Rows from block 8 of a small image classifier, named by matrix and row number. Rows with one number belong to one channel. Each number is 128 + 32 x the weight over its row's rms, rounded and kept within 0 to 255. All counts start at 0.
After each channel's rows are labels from the 100 images, of 14848, where the channel reaches its highest value: "strongest on" is what is common among them. Only what is clearly more common there than usual is listed. The data: made-up road signs on poles.
# convs0: first 3x3 conv (model.blocks.8.convs.0.weight, 128x128x3x3, standardized in use, each kernel summed), inputs 64-127
# convs1: second 3x3 conv (model.blocks.8.convs.1.weight, 128x128x3x3, standardized in use, transposed, each kernel summed), outputs 64-127

convs0.24 [144 100  78 135  98 154 136 138 128 120 167 156 119 123 131 109  94 182 186 111 111 156 141 125 139 135 117 104 114 129  98 132 137 163  98 138 124  78 111 156  83 134  65  79 169 145 168  81 205 104 121 175 127 124 111  86 163 114  42 161 102 102 131 139]
convs1.24 [140 139 194 131 127 107  46 173 149 120 117 157 120 117 134 126  86 139 135 142  89 121 161  90 143 132 193 103 116 134  76 166 129 181 129 119 143  83 160 106 129 130 120  87 117 144  80 147 101  78 136  90 194  92 120 135 141 190  60 118 116 154 135 172]
strongest on: triangle sign; red rim

convs0.45 [119 159 151  70 159 117 129 189 173 149  81 176 150 160 155 133 123  68 164 170 190 102 107 180 124  60 142  98  97 134 190 135 101 161  89 159 124 145 168 122 214 113 115 103  89 137  99 177  78 147  91 168  76  97 146 150  88 135 115 143 155 109 123 145]
convs1.45 [109  75 123 135  83  81 142  86 127 156 165 139 104 121 155  89 186 162 123 117 139 115 151 107 158  86 134 178 104 155 124 103 139 127 139 147 146 110 117 101 104 136 100  47 112  74 106 141 159 144 134 154 148  83 211 122 127 133 217 133 172 175 102 183]
strongest on: square sign; red rim

convs0.41 [ 85 133  94 134 152 125 144  94 102  76 141 133 134 133 181 182  73 124 105 134 141  86 102 159 137 154 141  85 118 161 164 172 158 119 117  73 143 102  94  62 144 116  98 154 143 222 170 137  85 121 129  70 147 146 187 127 166 120 161 123 143 139 111 113]
convs1.41 [147 148 178 145 135 112  67 170 115 155  66  95 164 191 158 116 106  99  84 158  86  98 139 154 184 186 115 113 164 126 173 123 153  73 161  56 151  73 138 173  81 112 144 103 144  78 108  98 134 167 104 120  87 177 142  94 132 112 126 118 118  82  85 172]
strongest on: square sign

convs0.89 [ 98 132 112 158 145 172 175 145 145  94 160 185 123 140 115 104 138 161 175 158 115 152 136  96 141 165 118 150 167 175  88 135  99 117  61  88 110 160 157 122 141 102  61  94 114 131 105 176  64  83 132 162 143  90 138 150 145 131  82 124 111 140 171  62]
convs1.89 [155 124 135 135 108 159 197 137 123  62  81 121 204  77 107 176 120 189 160 124 104  73 126 165 102 126 143 135 127 149  40 130  94 128 154 127 191 169 158 167 151 164 128 153 183 114 166 136  92 133 112  92 133 132 107 180 116 159 169 173 150 113 181 132]
strongest on: circle sign

convs0.91 [107 138 158 137 141 127 153 146 132 106 106 126  94  89 112 180 126  79 174 132 100 172 120 163 106 156  96  50 125 116 185 138 141 116 163  92 104 111 140  77 112 148 149 219 140 114 106 121 111  82  77 125 132 139 155 169 136 135 146 129 113 179 132 114]
convs1.91 [ 88  68  93  92 197 138 143 108 147 179 113  59 116  93 151 148 181 105 136 120 166 195  98 122 176 150 154 141 144 130 116 123 131  68 107 110 143 130 112 118 120 139 119  82  86 152 150  97 128 122  97 132 133 155 150  99 125 144 145 108 163 167  99  97]
strongest on: circle sign; teal face

convs0.36 [190 137 127 156  54  90 151 111  75  91 168 192 148 162 133  88  72 149 127 141 118 162 115  65 160 124 136 113  79 142 157 133  97 142 153 158 154 171 117 163 145 113  82  57 151 173 113 154 122 177 156 109 141 180 119  92 131 166  88 141 109 150 101 110]
convs1.36 [161  92  81 141 147 106 127 188 108 178 104 144 101 110 178 146  98 100 127  88 126  56 108 162 120 175 117 149 163  94 158 122  56 101 172 111 114 144 161 130 123 167  67 121 120 133  66 162 119 141 104 100 142 173 110 153  70  93 106 159 114  86  97 120]
strongest on: pentagon sign; red rim

convs0.42 [111 126  65  88  90 175 170 135 136 144 153 104  86 149 104 126 126 116 108  79 113  99 149 109 146 172 183 165 114  84 104 134 113 101 175  74 102  98  97  84 105 127 115 240 125 141  83 134 151 131 103 178 135 119 162 116 181 109 122  81 145  86 139 191]
convs1.42 [125 189 121 138 105 138 213 116 109 137 133 166  83 172 112 149 173 164 115 127 133 150 147 136 111 121  88  87  60 138 135 139 146 103  63  99 124 143 139 137 126  90 142  91 149  88 140 147 142 118 110 159 144  66 131 107 179 160 183  96 149 171 122 135]
strongest on: hexagon sign

convs0.96 [ 82 176 152 158 187 195 133 128 157  86 129  97 139 121 103  98  66 135 152 126  88  75  52 104 117 111 143 182 105 163  52 149 118  85 150 105 176 136 118 138 135 170 102 143 147 135  96 180 106 134 131 148  96  89  94 133 172 128  99 128 136  51 129 125]
convs1.96 [141 107 150 133  79  94 131 130 142 172 125 166 177 105 101 154 213 117 106 134 130  81  98 131 162 122 146 169 146 103 123 110 135 141  83 121  51 124 139 120 101 196 179  87 125 105 116 147  93 126 145 127  86 164 105 178 143 168 152 139 145 138  87  98]
strongest on: pentagon sign

convs0.6 [182 122 129 166 125  90 141 127  85 126 160 146 119 159 129 149 165 155  78 124 103 139  84 108 162  84 117 130 186 163 104 146 161 144 152  63 150  90 164  37 119  72 161 212 117 197 144 138 126 102 131 124 147 128 160 192 128 105 128 147 159 156 176 146]
convs1.6 [147 124 114  86  98  88 104 118 114 150 115  88 151 100 104 160  97 134 117 124 142 220 101 118 180  86 105 184 142  92 119  61 126 102 100 129 167 126 129 132 119 107 151 130 119  62 234 134 127 140  86 145  75 148 142 135  78  98 160 107  66 148 173 181]
strongest on: circle sign; red rim; teal face

convs0.26 [ 99 118  85 163 146 120 133 128 145 102 128 176 128 186 138 141  41 130 109 132 124 114 141 125 157 108 121 144 120  55 145 113 148 120 107  67  55 196 108 122 129  64  70  82 136  91 171 166 119  81 162  97 147  83  89 120 169  97  61 110 157 119 142 139]
convs1.26 [123 144 198  92 187 123 176 139 160 108 184  95 123 116 115  44 159 151 168 135  98 180 109 146 116 107 177 138 170 149 154 130 149 176 135  90 139 169 195 101 135 109 178 184 117 175  70 147 148  70 132 122 139  79 118 160 167 143 132  71 129 100 154 102]
strongest on: hexagon sign; red face

convs0.2 [161 135 167 103 166 121 126 126 144 103  84 162  63 109  67 122 157 100 120 105 144 194 152 208 119 144 135 126  81  91 144 158 147 104 127 247 154  94 146 132 103 127 131 121  46  83 131 135 114 143 130 187  85 154 132 146  74 159 128 157 188 110 115 132]
convs1.2 [124 148 112 112  28 125 151 104 115 186 160  99 133 115 150 152 131 118 142 160 143 177  85  85 181 157 128 139 115 108 110  45 145 157 131 229 131  85 127  72 162 139 123 115 114 141 105 120 128 146 109 180 178 146  98 156 149 159 128 131  91 124 112 183]
strongest on: triangle sign; red rim

convs0.126 [ 79 108 137 115 111 153 128 174 179 142 137 124 133 135 130 160 144 146 180  70 123 149 110 105 162 147 156 100 119 102 130 134 130 121 133  50 183 136 136  90 137 172  87  97 190 145 157 152 108 108 115 116 150  82 108 216  74  91  99 166  23 128 116  95]
convs1.126 [113 124 170  74 138 166 146 107 181 108 161 117 139 120 137 194 150 139 123 133  70 156 131  79 128 143 146  99 121 156 130 169 148  98 155 193  64 133 121 135 149 111  72  86 125 107 130 151 104 153 179 123 107 144 147 171  85 132 192 175  97 165 131 155]
strongest on: hexagon sign; red rim

convs0.8 [107 100 117 142 118 133 148 112 143 128  96  81 194 184 146 108 118 152 143 131 153  92 107 109 151 100 140  75 166 126 209 135 159 121  86 113 146  66 108  87 169 117 129 148 115 161 151  80 128 101  59  97 155 135 146 107 151  89 125 129  82 136 128 127]
convs1.8 [167 156 102 114 147 130 156 179 192 109  74 112 170 133 128 145 115  75 111 154 103 159 108 182 167 173 127 164 202 125  97 130 122  77 148  55 157 118 113 134  97 110 129 127 104  93 102 107 127  99 157  85  58 160  92 110 190  64 163 111 147  93 104 165]
strongest on: square sign

convs0.33 [ 96 138 135 110 123  97 152 153  83 136  97 200 150 134 141 165 143 140 135 128 102 134 173 141 192 111 157 151 167 149 135  48 123 142 175 114 133 214 115  58 160 152 116 151 138 139 110 147 105 165  94 149 119 145 136 114 164  82 100  97  96 158 115 139]
convs1.33 [ 91 132 139 139 164 177 135 130  82 138 158 127  88 105 125 112 121 125 158 117 169 127 109  98  45  57 163  94 103  76 106 190 108 163 100 176 129 147 155 177 133 100 103 190 126 106 107 128 151  93 136 127 178  86 164 123 107 152 118 165 175 103 183  93]
strongest on: circle sign; red face

convs0.29 [148 172 150 165  72 137 140 101  44 115  90 119 132 225 177  95  74 126 101 170 155 172  86 122 166 135 134 129  87 103 161 115 130 127 103  78  57 163 108 114 143 104 137 134 143 144 162 144 101 108 142 127 206 129 138 109 103  78  79 160 123 140 148 188]
convs1.29 [ 92 121  58 102 136 158 127 107 140 126  99 107 108 173 136 182 137 122 115 101 153 118 128 147 143 191 131 120  89 129 140 145 177  96 118 129  89 140 113 177 111 113 108  93 155 113  99 143 163 129  95 165  70 255 104 106  72 172 100 133 102 110 103  98]
strongest on: triangle sign; red face

convs0.119 [125 221 114  94 107 120 142 146 104 101  82 151 149 121 185  71 132 128 138 121 129 162 124 163 129 108 117  92 117 148 160  95 148 141 123  98 119  56 155  93  90 157 158 139 109 132 128 168  71  77  90 156  90 142 162 143 112  80 197  30 135  97 112 153]
convs1.119 [151 217 125  89 135 134 205 138 118 153 118 124  87 150  42 133 141  89 101 103 161 179 113 143 149 119  89 133  98 109 115 139 165 127 108  87 158 145 124 124 132 128  79  89 155  91 174 139 205 146 109 120 161  65  74 130 156 143 180  83 107 169  95 136]
strongest on: square sign

convs0.58 [141 128  65 189 183 182 151 111  99 137  63 118 118 150 106 129  51 114  89 137 101  93 116 155 135 126 153 157  78 159 129 109 110  81 127 101 119 169 131 188 172 133 118 140 145 137 157  96  75 190 123 154 158  89 150 106 165  82  79 112 127  95 119 191]
convs1.58 [134 141 145 152 146  97 155 126 133  65 134 129 119 138 172  62 140 180 167 137 130 125 105 186  72 137 156 117 106 135 158  83 136 147 126 105  75 170 119 101 114 128 155 129 184 138 213 131 120 122  97 135 150  95 116 162 153 121 172 182 148  53 160 113]
strongest on: circle sign; red rim

convs0.88 [172 170  47 143 115  95 158 101 100 162 161  75 177 104 178 137  77 103 117 119 161 209 123 124 141 165  94 142 141  88 118 122  93 129 122 117 146  88 104 156 136 104 181  90 147 129 162 145 141  95 138 150 137  80 173 159  76 117  76 103 180 170 106 203]
convs1.88 [118 153 161 161 157 103 160 153 120  70 132  97  71  96 137 111 121 109 141 100 111 173 118 153 126 161 163 197 161 154 166 163 102  98 136  98 129 169 145  79 123 110 122 111 101 128 170  87 108 101 125 147 109  69  71 144 113 113  85 163 127 103 114 138]
strongest on: pentagon sign; red face

convs0.16 [125 108 150 101 100 106 125 103 150 148  98 144 133 115 137 156  83 144 119 135 127 105 122 140 162  65 117 144 119  60  71 122 128 148 104  61 119 124 128 142 161 183  68 134 180 113 146 176 173  70 147 168 148 126 137  93  86  95 128 121  68  74 109 116]
convs1.16 [ 94 105 118 176  62 115  87 176 122 107 127  92 119 145  80 116 143 111 109 139  80 111 149 131  97  73 188 166 113 122 151 171 110 143 117  96 117 118  98 145 121 106 133 151  75 106 118 142  91  87 109 112 156 130 106 127 156 145 121 146 190 164 118 117]
strongest on: square sign

convs0.18 [170 183  73  96  81 154 142 132 102 100 122 138 102 116 127  75 152 134 102  97 119 170 134  76 146 164 157  85 135 162 147 148 105 162 156 119 184 201 120 107 123  99 128 124  79 119 125 121 158  88 163 110 144  99 137 136 183 156 119 135 145  90 124 138]
convs1.18 [101 175 184 109 141 172 191 124 113  74 143 106  52 169  85  96 128 158 135 143 160 121  82 164 108 181 164  64 117  83 115  96  92 112  80  95  93 124 102 121 154 128  71 120 176 109 164 141  91  71  94 115 170  62 134 112 165 134 162 121 176 159 131  69]
strongest on: hexagon sign; red rim; teal face

convs0.65 [ 80 160 176 139 122 105 170 117  61 105 109 120 149 134 187 189 145 161 121  92 106 100  75 118 102 103 130 157 128 116 120 184 110 116  88 151  98 193 100 158 128 109  75 142 141 103 129 144  70  70 124 108 139 140 107 138  77  86 103 184  85 126 113 116]
convs1.65 [132 122 131 123 213 135 112 195 122 108 121 108  93  88 167 120  67 139 164 121 122  98 119 138  87  57 160 103 128  90 120 181 124 134 158 134 103 135 180 131 157  95 160 133  82 199 108 195  82 143 148 106 112 104 197 104 131  79 106 181  78 146 162 127]
strongest on: hexagon sign

convs0.81 [142 111 127 144 151 178 182 120  77 144 196 159 141 136 121  77  49 143 112  87 140 175 159  75 105  64 175  94  82 150 161  84 114 115 147 129 152 134  93 107 151 101  80  75 160 170 154  96 113  73 147 177 165 105 105  47 137 146 116 100 112 173  72 132]
convs1.81 [134  93 170 147 102 137 185 106 127 133  68 142 164 134 125 165  81  70 125 136  78  89 125 162 147 146 125 150 172 137 100 117  89 137 140 143 115 146 190 158 179 180 149 161  77 126 143 150 105 133  88 192 118 158  85 165 129  80 115 119 141 147 117 132]
strongest on: triangle sign